A small multi-label image tagger, trained from scratch.
Training: adamw at rate 0.0019, batches of 128.
Rows from block 4 of a small multi-label image tagger, named by matrix and row number. Rows with one number belong to one neuron. Each number is 500 + 40 x the weight over its row's rms, rounded and kept within 0 to 999. All counts start at 0. Numbers have three digits each.
After each neuron's rows are labels from the 100 images, of 14976, where the neuron reaches its highest value: "peak on" is the class under the peak. Only what is clearly more common there than usual is listed. The data: flat shapes of many kinds, plain or patterned, on busy backdrops.
# fc1: MLP up (model.blocks.4.mlp.fc1.weight, 1536x256), inputs 0-127
# fc2: MLP down (model.blocks.4.mlp.fc2.weight, 256x1536, transposed), outputs 0-127

fc1.747:475512487462495592526379522500426511513458630499494473507489549497584477551567499552463512441479505501497513486468513430489439507367418516607516474473556442415477462458476503488543480540473475536443493488525420465516494430470491528445578459473428577475492474461475452487454466562448473460478493594456512487503531484542508500497503520501490512462522525491486548494489467511499542541572
fc2.747:421509452540537468543578533488464499516410468478497522493541527483462553510417480459481415585528515481427510544470488500556540531557514507434492509551462515509498527543526525489486534475568449517492494492499538491497471296507492428472437529509545413534463607478489522522491535449526565532495528437527514492492407423513449499474488471498520513517477454518493512507504465484427530521432
peak on: frame; ring

fc1.30:554458477437493569478479468489488510461515498507501528507553492433445505549441434437489487564516512537431494579479448613523455561558486513430520537381609516544569530534520487518513505493507517505558520512507545458475531462507517506477492471496576378561505500520521465529516541522519465456466485463430520556463532532499479475502502491464519496497470554536507544553508498499470431493467
fc2.30:535451507450456476474414393524476541563564488572528487537399533511478409526595530453528490520507529434430533477501487428453416452418469543563434541489465506506478404466525484464519470450453574472541523477449534516501503388515593570507463468541452538531463504486516525490466554547448514505452443491477513504457512608552517521492500430546486542508547447494535497481399549504521478499480
peak on: gear

fc1.495:501446476418486454456448450486459464486464537576454513455526492478466543543456491439536548478423487476460513534437486551486451483510515513477515590438452480528516513432485443565570535501513505563478516551548540511497521415534525496487463514508500424559410510512555487415489550477492519509499438503472463484506531564563432530455493514529449538508510506511498542530428516558536471564558
fc2.495:468593507518464496510542553524464480489476505451487533539561472506524585471457496474498472551531545555428508542618482537564512533526424451418490493517500525444513503594488527491464474537518545447530494526510542493551546529457484468535499487485541437525497588490494464529522500534509500545508546524514513475523453458321510486467530442529547473546461516477536468494556554462487513509494
peak on: gear

fc1.440:548466528462483501482441468515448518494474571563481556448461437532480516515544453465433476501542481521467488507475432564469457565442494514549564573423537471475494537553522406542563451492496511566522516600480519496450507443505509526473504558443556456524534443545586452542532483590470459477539517581438453527537487499481508525464520506512530555512497541540462559543487516512499460455521
fc2.440:462555485498503480545451525508466465549479526444451470499413574468503567499507518498506476490442512423429483473430544443575478500444428509466517514419488460414467460400469495453502513496492487506498501481530478514573421335474535558487451510522448517509567558463499500483481550550527493585496482420577519488487461522553466479483484510506508494504519451473534486496442447506521528487472
peak on: gear

fc1.432:536497491511472550479511461487503487464486500457479516483495479453460502489472500484499447538551501530421502573463491545521471492580474479431558515353597493541506505505525483496492435495483509547500504513479541456484534432501488517468451502494527450572481452478495455527473516475494492505526497472424540495461560463479528521490531539459509480585510561501483478570515498497438500521433
fc2.432:510434490414503449495429401505441594539508478546489535484431553487484448580529505482508409529447510475425525496445465465475392512526465567550482603465496515498499468498554523507522473449501479504514530476469562532546560334517563558494406491509486466549439511445543504475496544555446549513435436503437495546467467592568450495509456470543474531564534436498503541493441508513499510519462
peak on: gear

fc1.175:499533532504474555489477525476514466478418501523512535378490517541539490377552421565496528497522456516494450461512489508516568507442509483519609433559546503507457519496475479530463437558558511510429516482482398445489526436487448496463515478519525534497565472490492479534556479501447476517594553541476503476502523371447539548506587578526541497474484532522452527514484492475595503514562
fc2.175:530497443507500515492457511490548496518517489474515459501438480519488471457496553496509552437553508465436524489473583460474557421528533440444477440554514491448476502434512515467408581483479548529438541444455544449462516489498473517442485512560497515472555487493553491450492464470512480609433452432481529478471518514496531487474501515449507503464515492461537467536466513552571478602510
peak on: hexagon

fc1.399:523380521466477503467441436510455518478523517573497444472485485532475452514547455488534480512535495498428500495469469533491425519503548537523500535499580499425536455571517421544520393435531536533499522533495503510436515465549493510479524530519563449559457450514554478494479466509420558479471469551423470548484532535538517510452528507481515551550565533500509545542448504497441434538472
fc2.399:501457492454456499512426461492522519523548460463466469528436500456446456492501612501477491479480497431468534507516522426427467466539518560472474497444483445401567490451585523487450542491464527506466533474532564531486545523551562530539476549527488515479454486505508500479479527549544444519503460457505483479496517524477512504499474491483511534463529449499553431472511571545481473534536
peak on: gear

fc1.571:493513476443503577572367514515494475530505569520496492472473523530520449520516514525525517493444479486446544431515499386508469495380503503605494482463572433404458435432497476502476479467469513501495481488500438494543464486479541514467480486541470641511504428489485471510471479547416496515471533537499550491445508520533537549507495486501489489518536475467537509494453516521540535511520
fc2.571:498494418455476551427406518475483475459577525496478472542519541452494514545448498449488483496542512502407564524534474451561475464400452464517459544466535470394549435554536539461459496435499564466521569481467501479517530540494466527433482451530529476556508505477563494503444578535460496549438526476521469539423475521512538486445477419492550472519538469465579513544439499581454489521463
peak on: frame

fc1.383:526503455432472516461421538442505492523444477526496480470530536452472466507493419500524550526507476489405485495433525514564470458458474479464507509432526479528516520490458438513514497563564490525475489499503519454519521466571490415467460524460540440546544521479594427546488569513468526504461475524508499512517521472573472543450483528543480504494513468492496595575416453528533470533513
fc2.383:462554529606526471540566497535505544516506504471511478538490535514489539481530525462520495560466511520580526475508510498467533443545460525503480480550530508511456495529514470457504466493464480486562498498447517475562446577459540563564463506503493548460517467475446590514527505531542520504511529403520504510500527533466424465545547447527524444538509513502520384482533552475445545393427
peak on: gear

fc1.238:495515484507446533566364543497449469543474584525531503461553504526495456578537453536526558428495488445472518452471479506498429508451537496528522479513540409473539503493421486538562517478549458530483461491532455464517455487529488479442533517520529524542621476497544471502465475491478534493478454540539466502490491473599502550476461499472514526474498507502502595523436409519458558525512
fc2.238:438452487512480493473502501489518512454537425498552427529548532454446461549442534439534488541508525512507552538413528502519477420526477535491469542515535496399509435539523462425510525394465534502554482469504556540482561491551511491501489485555511485472502515466510536480497510518501533528472489431541482515509490579570506478436521447519483464546556474452537448522467541528440470510484
peak on: frame

fc1.691:520480514385505534501453474492492466545450493558510535506513449519441473554442492491459506532499511487440516534419458570497467569550483503429514589447499447504503458513466497557499519461474485529449543529535508540490550422492522480491510510479570430586516482529538472488489521541542524534476445441461481521483505555523484538488438477500455529524496481490473605555478465509515488522510
fc2.691:487497492529543471491518531483433510527499477451479453509436495493488523420503517458525385530491558485499481538522501541515448459539456391518503474474505522452470491539508503488498483539468507501474433459512532484506502185521531522521589509481503502506484582490469440491536453560546566525525476442452498511551550494488474517532528479495514498488533497480535504524508489460432551544564
peak on: gear